Weights of a small masked image model: activation squared_relu.
Rows from block 4 of a small masked image model, named by matrix and row number. Rows with one number belong to one neuron. Each number is 128 + 24 x the weight over its row's rms, rounded and kept within 0 to 255. All counts start at 0.
After each neuron's rows are labels from the 100 images, of 14976, where the neuron reaches its highest value: "responds to" is what is common among them; "colour at peak" is the nearest of a few named colours to the mean colour under the peak. Only what is clearly more common there than usual is listed. The data: flat shapes of many kinds, plain or patterned, on busy backdrops.
# fc1: MLP up (model.blocks.4.mlp.fc1.weight, 768x192), inputs 96-191
# fc2: MLP down (model.blocks.4.mlp.fc2.weight, 192x768, transposed), outputs 96-191

fc1.758 [172 122 101 132 128  83 173  99 101 153 113 155 112 112 125 152  98 103  85 124 114 131 165 119 141 128  96 126  64 117 157 101 131  95 111 130 110 108 101 138 118 132 105 155  58 137 123 161  86 159 102 101 132 160 155 110 151 169 170 122 146 103 119 125 116 152 169 131  98 150 146 155 132 157 109 127 105 101 124 135 114 133 163 122 148 109 128 175 126 156 108  93 126 110 165 127]
fc2.758 [106 145 122 143 158 116 105  79 132 123 134 149 147 150 165 146  82  88 151 158 157 119 120 124  98 136 116 118 109 130 149 157 117 158 126 151 150 126 125 119 116 137 120 140 112  95 127  86 125 165  85 131 138 128 117 150 142 170 111  83  92 145 110  99 110 106  92 160 119 109 141 109 131  91 134  71 163  99 112 146 134 145 131 110 136  96 122 123 116 135 135 122 117 144 101 122]
responds to: pink shape; its colour: pink
colour at peak: purple

fc1.417 [ 88 190 119 136  98  77 146 116 103 160  77 132 123 143 134 158 132 128 159 104  68 116 132 109 158 125 150 137 128 105 144 142 101  90 123 156 113 123 143 141 160 126 110 116  74 124 153 157  82 110  84 107 110 114 126 118 124 178 116 177 121 138 135 108 136 132 160 191 138 113 123 147 166 112 154 172 104 156 143 194 125 125 121 131 151 110 156 158 123 165 119 114 131 116 104 142]
fc2.417 [128 100 139 106  86 132 125 120 139 157 108 112 104 146 102  89 130 105 102 141 131 120 129 147 136 131 135  73 123 111 146 115  78  99 144 200 122 149 142 102 140 156 163 111 131 131 120 119 119 162 153 149 110 142  84 116 131  65 161 136 146 104 139 114 127 139 137 144 161 115 116 160 133  98 119 110 144  98  99 126 105 117 113 143  91 147 105 127 110 113 103 122 131 114  98 119]
responds to: orange shape; yellow shape; its colour: orange
colour at peak: orange

fc1.354 [134 156 133 129 167 123 111  91 120  99 107 111 123 137 125 131 127 144 127 129 200  75 103 123 112 114 138 127 133  90 121 136 117  94 127 150 126 133 125 141 121  84 133  80 129 111 130 145 128  94 124 133 140 126 151 132 162 150 100 120 115 124 128  90 128 168 124 105 134 157 102 122 124 108 108 142 170 103 136  94 136 136 156 139 148 165 107 127 107 140 119 137 101  65 105 122]
fc2.354 [ 96 143  93 100 112 120 123 163 119 148 155 125 139 155  79 143 123 112 102 104 125 140 115  78 116 124 110 144 147  83 183 112 145 100 106 115 124 131 146  88 130 139 135 132 149 131 136 134 135  90  86 132 131 139 144 122 136 138 171 111 112 154  83 152 141  73 132 146  95  73 145 112 130 125 108 137  83 128 147 122 150 129 120 117  81 156 122 134 156 117 150 129 194 160  92 147]
responds to: pink shape
colour at peak: black

fc1.158 [149 152 139 143  96  69 108 109 106 114  71 115 120 128 156 118  85 120 166  94 157 126 108 117 110 110 142  75 127 105 156 155  86  97 136 106  94 161 143 146 164 160 113 163  61 135 119 134  82 128 148 130 141 133 127 129 112 178 185 103 125 136 160  94 113 111 163 119 131 103 104 126 133 137 103 187 130 105 144 125 107 128 141 125 141 104  85 171 107 102 118 104 121 131 138 148]
fc2.158 [161  89 152 105 125 115 107 181 123 139 120 107 123 147 111  99 130 153 121 143 123 122 126  99 161 155 126 138 116 115 144 153 157 107 135 143 164 111 139 138 135 132 119 135 125 118 163 121 137 114  98 108 162 152 115 138  93 135  62  96 131 128 115 100 140 166 124 153  82 139 137 140  86 178 155 131 108 156 120 109 132 136 109 159 122 143 107 124 138 124 114 137 148 134 121 128]
responds to: yellow shape; its colour: yellow
colour at peak: green

fc1.653 [184 133 163  79 108 119 115 118 131 137 106  95 138 112 129  84 125 169 126 130 111 145 143 132 179 159 111  94 145  86 144 109  93 118  69 143 116 113 126 103 164 113  83 145 119 132 144 138 112 130 148 126 117  95 127 120 122 136 157  93 153 137 134 139 141 118 154 136 121 145 114 145 115 125 118 117 165 110 115 120 141  85 140 127 133 153 120 128 118 110 119 113 135 146 118 130]
fc2.653 [117 118 160 158 182 128 108 109 126  96 139 155 140 138 102 147 129 100 133 124 151 150 125 121  95 129 116 130 154 179 119 154 143  90 188 125 121 109 114 134 134 171  84 134  91 117 126 118 111 126 121 143 116 130 122 113 182 122 133 132 127 157 131  93 120 144 141 125 128 128 136  89  88 114 144 139 128 110 164 141 127 158 141 121 136 183 126 132 159 114 129 135 128 168 124 141]
responds to: white shape
colour at peak: brown

fc1.732 [ 98 138 138 135 121  73 115 133 123 124 101 102  86 141 140 147 132 126 148 130  96 150 108 149 113 115 125 107 105 173 170 103  82 130 141 157 120 132 130 145  95 102 133 150  65 121 127 110  76 109 137 148 133 126  66 112 149 145 126 141 103 155 113 117 143 156 170 148 146 145 141 111 165 127  90 128 159 116 116 135 150 116 162  97  96 123 118 169 123 154 100  99 144 188 126 142]
fc2.732 [101 132 154 136 135 115 121 129 127 121 130 165 147 131  91 135 127 113 139 119 199 128 110 103 117 152 124  98 173 127  61 109 119 145 117 132 120 133 114 130 103  92 133  80 104 142 152 147 110  91  98  95 154 130 136  86 158 134 187 114 142 103 159 176  94 118 144 178 138 128 110 162 108 127 130  76 122 155  89 133  75 147 147 136 127 133 162 124 111 121 146  76  92 104 150 127]
responds to: yellow shape; its colour: yellow
colour at peak: yellow

fc1.60 [159 122 114 124  97  80 101 149 132 139 120 130 147 136 154 164 128 131 139 146  94  64 139 120 127 168 120 106 147 135 136 110 140 123 151 154 102  82 164 134 142 136  78 111  81  98 164 119  67 125 130 155  90  95  78 103 122 144 153 125  86 139 131 144 124 147 160 134 114 127 130 114 158 120 134 151 133  97 153 117 166 110 155  87 165 111 131 158 122 147 133 138 124 103 104 155]
fc2.60 [132  83  66 122  73 150 109 152 151 120 118 131 136 155 101 146 125 139 138  76 149 127 126 142 174 156 114 115 131 123 142 141 102 101 139 167  96 133 118 109 110 122 130 167 139 137 169 122 142 131 102 148  79 106 163  74 176 125 117 142 147 147 155 112 123 125 123 140 106 104 130  96 151 139 148 148 142 115 135  99 145 154 113 155  93 150 127 132 120 139 112 128 133 125 132 162]
responds to: orange shape; its colour: orange
colour at peak: brown

fc1.36 [111 197 131 110 123  97 135 136 156 144 139 120 101  96 126 142 121 132 132 134 100 173 120 146 122 119 100 121 103 129 104 124 102 125 143 133 126 152 121 117 116 134 135  94  80 113 144 104 103 143 111 143 122 102 150 125  97 153 159 125 139 137 158 142 121 161 148  94 122 161  76 176 115 119  91  76 144  96 136 113 181 110 147 116 139  64 126 154 112 144 103 124  57 121 120 102]
fc2.36 [169  91 121 120 142  92 192 147 169 141 132  99 139 164 121 134 123 131 173 120 125 131 131 125 160 126 124 110 118 132 119 156 145 112  77 120 141 102 139 130 137 149 155 133 158 159 124 155 142 116 148 156 118 151 131 149  60 151 131 131 126 158 155 148 164 104 147 138 137 171 131 101 122 130 133 138 109 138 116 127 129 104 139 103 126  70 164 134 151 140 162 100 146 128 149 143]
responds to: red shape; its colour: red
colour at peak: red

fc1.506 [123 152 113 129 130  58 133 113 101 157  83 131 113 121 110 124 115 114 159 130 156  76 160 138 141 120  94 118 129 106 132  92 158  91 139 128 127 113  87 118 155 106 142 143  94 148 138 162  76 106 105 107 134 115  89 134 159 181 177 110 114 112 140 134 170 136 203 173 107  95 144 139 114  99 123 126 108 145 175 131 132 122 135 122 160  93 144 178 153 123 137 108 107 107 111 142]
fc2.506 [137 117  98 114  93 128 154 179 153 138 140  90  93 151 121 110 112  99 128 159 116 136 139 139 132  85 141 107 131 131 175 130 126 121 167 133 106  82  99 105  99 137  83 104 146 130 145 118 155 137 161 156 109 109  98 104 177  78 164 131 157 116 157 134 136 151 138 122 169 134 116 120 142 144 141 114  91 126 137 107 108  95 141 138  93 157 108 103 133 112 151 149 130 136 118 177]
responds to: black shape; its colour: black
colour at peak: black

fc1.432 [108 117 102 131  75  82 141 126 125 101 124 130 115 108 162 119 141 137 162 142  57 108 133 135 142 136  89 117 146 125 112  93 120 139 178 173 125 121 131 139 119 162 129 173  67 172 114 111 102 159 150 100 151 132 151 117 121 173 148 136 136 122 120  91 151 108 154 115 165 109 146 174 106 138 133 153 126 115 150 177 132 116 102 107 121 171  98 157 104 139 120 140  81 131 137 174]
fc2.432 [118 167  91 147 131 102 124 145  93 138 102 146 128 122 145 150 180 124  64  87 175 113 148  96 116 155 125 156 132 111 141 144 130  84  80 144 137 146 124 130  81 100  98 145 122 130 134 112 137 156  81 146 181 159 161 140 104 124 118 115 113 146 152 158 111 157 112 144 107 119 115 134 129 112 172 117 162 138 140 155 164  97 155 132 123 119 119 120 115 130  94 106 137 163 124  67]
responds to: pink shape; its colour: pink
colour at peak: pink

fc1.511 [135 163 141 131 125  87 131 112 119 145 125 100 155 138 108  91  72 169 136 142  93 110 113 165 162 121 136 102 146 116 186 128 157 111 171 176 103 132 128 130 167 120 121 129  86 115 135 147  96  66 115 119 129 146  97 122 158 160  94 137 131 148 154  93 115 161 157 143 122 115 132  95 128 105 145 127 131 128 174 104 172  92 119 103 123 121 123 159 153 101 154 112 132  90 158 154]
fc2.511 [158 142  85 139 110 131  56 133 111 109  93 113 110  95 162 146  88 149 152 119  69 103 118  88 134 127 152 133 142 133 127 170 123 119 139 177  90 118 136 127 157 156 146 105 105 129 140 132 114  80 118 113 122 120 160 116 131 167 111 117 106 129 148 152 125 137 136  88 125 121 117 128 130 140  96 131  79  88 229 148 155 125  94 139 141 115 118 150 119 149 133  98 121 147 125 143]
responds to: green shape; its colour: green
colour at peak: green

fc1.713 [ 98 189 106 182 143  92 133 116  90 141  98 140  98 134 112 146 120  81 132 131 139  92 163 117 145 130 109 108 132 103 153  66 113 154 150 110 133 121 141  99 128  66 156 104  86 100 122 164  96 124 126 144  93  87 160 123 173 128 138 121 127  80 113 102 160 134 149 135 131 114 130 135 131 152 121 134 131 137 148 117 134 146 133  92 160 128 120 159 139  96 129 166 144 139 164  76]
fc2.713 [112 141 172 133  99 115 124 124 132 123 121 118 127 127 140 168 155 135 103 132 153 140 151 150 133 153 135 127 146 177 109 100 111 142 147 168 101  97 103 205 169  46 128 110 155 124 163 154 145 147 115 164 107 131 131 117  94 105  87 128 155  84 129 130  98 133 138  82 126 111  96  98 124 142 129 131 137 143 138 107 118 152 130 144 138 104  92 126 100 155 124  93 120 115 131 109]
responds to: teal shape; blue shape; its colour: teal; its colour: blue
colour at peak: blue

fc1.648 [163 132 103 108 115  83 121 150  82 128 115 110 124 103  83 139 125  93  94 152 129 145 103 101 134 144 148 114 145 116  96 129 154 115 167 127 125  98 138 110 168 142 108 130  50 128 139 134  62 144 132 131 129 140 138 127 144 161 174 144 140 131 102 134 107  87 177 129  88 152 130  93 115 134  78 161 117 146 130 156 136 155 152 125 130 132 113 195 124 119 111 126 131 107 146  97]
fc2.648 [120 129 108 123  92 143 105 136 117 107 160 133 144 131 178 131 132 134 108 123 130 169 178 170  81 119 137 136  95 119 109 121 155 102 104 160 155 155 143 109 120 137 114 113 127 116 158 139 135 142 132 174 101 148  98 142 132 114 102 121 145 125 147 107 143  89 129 150 108 127 105 122 177 129 141 101 120 108 178 115 170 127 140 149 150 148 123 139 117 105 105 153 136 144 167 121]
responds to: purple shape; its colour: purple
colour at peak: purple

fc1.15 [108 140 104 146 143 110 117 125  85 119 124 134  86 149 150 108 146 128 151 113 105 138 145 180 100 145 126  96 132 160 122 163 119 120 149 104 146  77 160 121 109 142 128 184  99  91 107 102 106  64 112  79 132  72 141 143 124 134 142 132 109 112 150  65 122  99 141 163 116 157 128 140 136 114 152 108 130 159 140 113 137 153 161 142 135  96  96 134 148 139  85 175  87 125 174  92]
fc2.15 [128 118  72 125 126 130  86  89 155 132 118 132 123  97 115 128 135 127 135 122 142 113 129  94 139 145 137 104 102  93 148 170 123 127 127 125 112 107 123 126 139 103 112 147 100  92 133 107  85  84 107 140  77 132 155 129 132 111 147 155 166 113  93 163 111 134 172 133 127 120 154 146 152 131 144 147 184 103 102 112 151 163 108 163 113 135 130 179 133 175 107 152 135 118 125 157]
responds to: green shape; its colour: green
colour at peak: green

fc1.19 [138 154 126 145 138  81 140 117 109 105 117 141 186 154 169  97 124 102 168 155 126 119 132  93  77 127 107  95  72 133 108 109 148 129 166 115 127  72 145 135 129 124 141 143  83 178 110 178  92 146 139 136  78 117 118 124 120 164 165 121  84 117 142  80 115 116 166 146 112 133 125 115 147 152 111 138 144  77 126  97 136  99 125  86 156 100 126 165 137 108 146 108 125 152 153 138]
fc2.19 [124 130 137 130 119 138 149 137 144 159  96 148 104 128 109 150 137 136 149 126 135 134 135 102 136 150 199 137 123 104 167  89 137 145 171 141 122 176 169  99 195 109 108 164 132 146 151  75 134 124 174 136 141 122  96 106 110  73 104 151 179 147 142 153 146 134 154 141 160 137 107 137 185  83 108 135 156 114 107 131 129 143 134 142 122 148 123 150 134 131 160 171 138 126 119 134]
responds to: blue shape; teal shape; its colour: blue
colour at peak: blue

fc1.266 [139 161 130  87 125  79 134 116 129 139 119 111 179 117 155 133  81 127 136 150 111 117 134 189 135 171 118 120 121 129 113 105 116 153 110 133  90 137 114 146 124 119 112 125 101 148 101 153  94 144 128 151 107 129  85  93 124 166 130 123 108 147 127  90 149 104 162 148 129 149 138 112 160 143 105 106 150 136 132 126 138 121 113 113 194 128 108 171 108 116 129 116 160 141 144 161]
fc2.266 [108 100 146 164 113 136 139 120 116 106 106 144 115 106 121 109 131 129 150 133 156 125 125 115 132 126 110 145 164 194 158 108 142 169 131 125  81 109 153 147 159 123 108 142 116 102 117 151 123 101 132 151 112 108 167  89 158 159 139 137 142 155 154 123 119 126 109  97 100 159  71 119 103 122  98 140  85 157 105 147 133 125 140 166 145 105 156 150 101 137 120 105  97 127 118 150]
responds to: white shape; its colour: white
colour at peak: brown

fc1.359 [125 159 120 151 118  87 143 118 161 138 134 144 132 114 179 131 109 133 117 100 128 136 117 119 110 109 128 108 134  83 132 128 127 118 116 102  94 132 112 156 156 130 109  84 111  99 111 146  96 109 101 110 135 142 126 111  95 159 144 124 155 128 144 153 127  83 145 150 151  99 103 183 145  71 129 118 130 164 121 118 140 106 149 149 151 111 130 162 103 126 137  98 106 140 135 130]
fc2.359 [128 137 115 123 120 118 146 163 144  86 112 116 117 123 120 133 112 122 154 150 143 106 107 122 121  92 135 115 130 114 105  98 114  90 163 159 104 107 162  96 135  88 175  73 126 125 199 108 141 138 126 141 134 153  98 117  81 132 144  67 143  98 111  84 183 112 130 151 120 132 147 120 143 173 110 112  90 126 104 132  96 162 137 103  95  89 132 126 129 148 137 129 140  94 125 156]
responds to: orange shape; its colour: orange
colour at peak: orange

fc1.728 [119 109 129 135 120 115 100 149 169 114 109  96 160 125 174 174 110 130 137 128 148  93 137 179 121  90 136  82 110 102  95 130 147 136 127 133 108 110 174 146 151 111  92 114 109 155 136 134 116 156 140 148 113 121 129 116 121 137 127 103  93 105 112 152 121 149 130 102 134  98 111 128 116 106 119 157 130 121 139 102 187 168 130  80 147 100 151 159  97 127 112 126 138 116 110 127]
fc2.728 [140 107 149 130  91 115 156  85 180 118 136 129 112 154 113 150 148 135 119 132  80 112 130 103 124 158 128 159 151 115 148 135 123 145 149  83 134 138 101  70 115 119 115 108 127 180 110  84 149  91 149  93 143 121 105 133  86  99 111 133 156 150 117 111 141 119 148  97 155 153 124 135  97 162 135 174 157 152 101 129 102 143 127 113 128  96 126 119 153 140 137 120 112 157 150  80]
responds to: pink shape; its colour: pink; its colour: white
colour at peak: pink

fc1.490 [169 149 104 130 125  74 155  99 132 142 137 125 149 129 135 128 108 131 176 157 139 119 147 174 156 160 157 115 127 108 140 127 119  89 134 152 123 151 152 118 121 176 137  82  85 133 104 114 102 109 114 110  94 142 143 121 154 163 160 169  98 143 125  87 107  98 167 122  74 157 165 125  94 137 103 165 136 110 109 124 125 128 135  97 128  94 108 185 155  93 156 110 128 115 162 140]
fc2.490 [129 120  76 180 145 119 119 109 102 138 160  90 155 130 203 125  85 101 134 131 119 152  87 134 143 128  82 131 108 107 119 173 160  98 108 148 126 111 122 109 131 130 178 160  90 128 109 169 128 141 131 153 124 118 107 137 181 134 122 121 138 116 112 157 130 150 102 110 145 160 139 158 115 112 107 149 101 103 145 140 159 153 131  99 164 178 144 124 139 130 122  70 135 153 105 136]
responds to: blue shape; its colour: blue
colour at peak: blue

fc1.172 [124 155 113 146 137  77 121 116 133  98  90 135 133 123 151 154 134 127 117 138 100 111 128 168 133 106 115  89  90 130 148 114 126 145 144 113 139 133 131 125 116 148 133  91  60 166 125 143  92 143 107 142 148 128 122 137 128 151 135 116 120 150 124  80 119 119 192 162  95 116 179 146 156 112  90 122  91 125 147 123 116 104 131  60 117 137 117 218 117 119 107 124 117  97 141 158]
fc2.172 [133 129 107 148  73 134 150 114  86 108 139 138 149 135 113 147 148 145 134 124 127 102 149 142 116 180 136 106 140 151 130 157  89 141 124 144 108  93 108 150 119 118 125 165 144  81 117 184 105 136 117 133 144  98 172  89 144 208  83 109 137 130 118 143  86 101  92 132 112 133 128  83 119 115 109  77 109 152 121 109 139 173 141 107 128 134 121 142 118 166 153 147  97 132 125 114]
responds to: yellow shape; its colour: yellow
colour at peak: yellow

fc1.510 [ 92 133 112 160 100 102 140 121 120 128  91  81 122 133 102 110  97 119 130 159 113 119 127  91 115 104 170 105 148 141 132 161 125 166 167 111  98 146 169 146 123 121 109 103  97  92 140 110  83 144 132  81 139  91 108 104 173 152 122 129 134 126  94 118 181  92 169 143  83 112  92 120 126 144 111  85 127 118 102 116 135 158 122  76 116 133 109 151 160 127 124 145 168 110 155 152]
fc2.510 [164  62 181 118  73 108 140 158 104 105 118 147 106 112 114 168 125 142 116 157 153 118  85 130  78 146 153 161 123 144  90 145 116 149 125  76 156 126 141 127 107 167 135 112 142 125 142 119 121 101 145 141  96 172 119 146 135 131 134  78 111 119 140 110 146 109 149 138 146 143 157 148 153 124 131 145 113 108  70  90 126 145  91 138 114 123 121 148 124 139 164 143 136 112 149 131]
responds to: purple shape; its colour: purple
colour at peak: purple

fc1.163 [119 122 127 129 117  38 132 114 112 123 109 116 139 145 145 135  89 117 148 123  91 127 132 158 135 120 157  99 128 151 128 136 133 107 167 132 115 127 126 130 134 103 135 156  42  86 135 136  63 101 125 108  69 158 100 111 141 185 114 109 112 147 119 131 175 111 210 127  77 115 120 100 134 124  96  93 137  60 150 144 149 140 131 133 128 108  87 202 114 127 152 117 111 139 122 140]
fc2.163 [146 189  89 169 130 150 126  52 164 144 111 135 134 147 135 129 128 128 161 147 142 120 113  98 103  74 151 132 121 127 157 122 123 132 138 146 122 125  92 114 143 153 117 117  94 202 143 110  99 164  80  86 112 134 118 133 124 147 130 162 105 140 122 132 126 158 136 119 107 123 144 115 175 148 138 115 125 132 142 120 131 126 134 141 124 151 144 131 156 125 133 102  89 164 145 174]
responds to: blue shape; its colour: blue
colour at peak: blue

fc1.512 [102 138 145 133 119 123 126 155 163 131 138 136 130 131 127 156 134 127 142 120  84  93 144 190 121 104 125 167 125 121 106 150 141  85 136  88 125 110 114 170 130 139 145 105  88 135 108  88 136 100 114 134 126 114 185 127 141 145 114 130 126 126 103 124  97 106 124 111 143 147 104  80 114 109 121 117 112 140 159 128 151 133 106 135 109 122 133 123 200 139 126 133 151 142 107  88]
fc2.512 [171 117 131 125 127 114 151 125 123  99  97 121  65 129 118 117 152 146 141 183 142 120 170  78 119 137 139  30 156 121 102 119 114 160 117 135 121 138 125  97 135 139 145 122 163 137 132 170 150 107 129 124 114 112 118 108 132 169 146 138 161 159 125 132 151 140 100  97 137 128 171  91 121 118 118 148 116 148 118 147 100 125 133 135 137  86 124 103  60  97 145 149  84  92 115 165]
responds to: black shape; its colour: black
colour at peak: black

fc1.295 [118 158 112 128 119  84 166 113  75 173 115  94 146  98 119 151  93  92 151 153 153  59 124 113 121 180 119 113 137  94 165 128 165  94 132 160 149 115 114 145 168 133 150 124  88 119  99 141  82 103 105 102 123 114  96 151 157 178 112 112  89 168 114 110 113 130 155 149 140 153 116 137 124 127 101 112 136  80 127 140 154 135 132 110 111 117 149 164 130 141 134 135 107 139 177 157]
fc2.295 [125 110  97 119  92 118 114 100 112  89 147 148 141 169 133  95 111 121 133 135 132 136 153 144  84 106  72 146 193  82 105 148 109  93 122 122 115 135 111 119 102 148 143 117 112 118 165 120 138 189 106 151 139 170 144 123 125 151 158 138 171 152 153 144 134 118 129 106  93 144 124 127 126 115 168 153 116 139  98 171  98 110 154  86 156  97 132 133 139 119 132 130 115 158 148 125]
responds to: black shape; its colour: black
colour at peak: black

fc1.536 [110 155 112 147 115  75 141 114 105 119  86 144 137 125 163 160 122 136 147 126  79 127 145 134 140 116 128 108 147 117 152 113 156 115 116 146 128 111 136 148 129 138 107 123  75 124 134 170  92 128 111 115 111 148 105 130 113 172 129 142 154 154 142 158 163  99 181 145 116  87 149 125 167 113 116 146 118 148 112 139 121  97 152 102 129 121 111 171 111 151 135 111 142 135 122 191]
fc2.536 [147 115 149 132 134 118 132 114 109 167 125 111 134 103 145 124 138 116  92 122 110 149 120 137  84 166 133 132 129 170 122 156 112 128 114 172 136 124 121 186 123 134 162 128 146 132 128  73  97 134 113 126 140 154 116 133 178  97 180 118 128 129 135 116 136 124 130 135 153  90 127 147 151  91 139 130 144 112 135 156 155 118 143 162 129 177 117 130 123 134 148  97 126 140 113  98]
responds to: red shape; its colour: red
colour at peak: red

fc1.465 [128 180 163 138 120 105 139 124 133 121 110 107 166 124 184 147 121 147 174 120 141 129 104 146 130 110 129 109 116 125 209  98  83 106  98 167 127 120 142 171 155 135 148 133 123 124 149  87 100 124 130 128  90 127 132 137  92 134 116 179 104 157 173 146 114 125 148 128 102 123 118 111 130 117 146 119 123  99 150 145 127 110 123 133 111 143  94 141 110 144 123 106 165  96 148 142]
fc2.465 [131 104 131 146 119 125  80 114 135 135 127  87 120 107 132 115 163  80 149 168 143  75 102 125 118 160 120 125 102 124  99 142 106 119 153 127 132 164 108 137 128 131 103 165 103 151 136 156 129 128 135 156 118 106 112  95 130 133 170 104 110 129 117 103 130 101 129 138 125  95 184 148 165 128  99 119  96 129  96 127 145 160 156 156  91 121 121 136 153 135 119 121 114  89 117 162]
responds to: orange shape; yellow shape; its colour: yellow
colour at peak: orange; yellow

fc1.230 [128 158 122 127 141  87 151 138 125 133  72 142 140 175 128 117 129  71 138 109 120 131 129 163 136 124 113 130  97 131 133 104 141 102 137 162 127 150 123 132  97 132 108 103  94 125 135 178 116 158 139 155  66 127 138 119 175 159 137 107 110 145 138  98 124 164 161 136 123 106 179  90 108 182 132 139 118  93 139 108 103 122 122 110 135 155  98 171 109 155 152 109 150 109  69 177]
fc2.230 [122 143 117 113  99  94 156 124 125 101 165 116 110 119 143 148 143 131 137 180 116 138 136 144 134 119 158 133 103  94 127 174 118 165 119  78 104 131 176 144 142  98 124  98 161 115 129 110 127 108 120 141  99 192 123 148 141 125 125 125 136  96 114 127 130  98 128 137 118  74  69 123 118 135 133 139 123 101 139 125 147 114 127 116  88 132 145 122 146 151 136  78 112 159 112 134]
responds to: green shape; its colour: green
colour at peak: green

fc1.190 [137 163 136 125 201  90 131 127 172 123 125 120 135 139 129  92 127 116 138  94 143 158 128  93 159 102 126 122 108 110 118 106 139 155 119 125 119 164 148 138 136 140 134 145  87 128 149 134  73  94 158 121 128  58 122 111  97 167 150 123 103 166 114 147 103 135 170 142  84 103  89 120 113 127 140 120 103 126 117 144 142 124 125 108 148  89 144 160 117 123 127 128 124 171 140 110]
fc2.190 [125  97 116 154 147 126 113 111 143 134 129 154  95 104 136 150 136  89 132 140 151 132 124 102 137 204 105 176 112 147 132 169 149 105 147 114 117 157 140 143 114  95 129 184 182  74 174 131 137 127 112 147 142 169  97 110 107  81 147 103 129 165 110 116 156 151 110 120  86 114 135  95 147 130 117 178 112 124 138 119 135  77 108 113 141 110 106 115 135 127 153 116 158 177 128 131]
responds to: teal shape; green shape
colour at peak: green

fc1.175 [123 190 111 124 121  81 131  90  84 139  73 125 150 128  97 163 111 107 191 123 116  64 133 134 142 141 102 106 145 120 197 140 132 121 153 123 130 104 125 116 144 107 151 116  78 141 145 162  81 113 113 131 129 154 117 137 140 172 129 145 114 150 115 152 156 125 165 122  59 126 102 110 138 133 120 109 128 199 157 149 138 136 124  96 136 104 114 166 148 119 173 110 142 114 137 171]
fc2.175 [157 126 141 124 135 130 146 124 121 123 137 127 101 149 155  91 124 131 124 123 143 170  88 137 116 103 108 114 147 119  99 154 103 141 145 150 181 130 148 104 121 159 120 125 139 151 148 146 147 109 140 105 115 138 138 174 132 132 177 128 153 117 146 109 101 137 116  85 137 161 122 120 109 134  72 146 119 165 109 104 112  72 160 130 131 126 138 112 127 103  80 220 119 149 124 141]
responds to: black shape; its colour: black
colour at peak: black

fc1.470 [124 155 107 119 111  88 141  87 118  97 126  86  98 155 138 167 128 131 133 157 152 129 138 131  94 115 129  98  84 122 107 125 114 169 101 120 125 112 118  96 117 125  98 114  82 154 115 178  92 128 140  78 178 135 146 109 120 169 122  55 141 127 153 104 128 107 157 156 106 118  82 143 117 146 116 122 108 150 135 144 130 119 137 118 139 147 105 152  93 148 126 148  91 142 178 112]
fc2.470 [131 114 156  87 139 152 156  80 130 147 133 191 100 103 113 140 142 150  90  73  63 130 130 128 145  85 124 129 114 123  88  88  91  98 156 132 159  88 168 134 139 115 144 136 111 147 101 120 139 129 158 109 142 135 117 141 114 144 133 130 154 165 131 125  95 108 110 127  93 101 142 130 111 118  62 115 132 106 104 141 102  92 139  85 128 103 111 136 137 153 125 120 160 132  64  85]
responds to: pink shape; its colour: pink
colour at peak: pink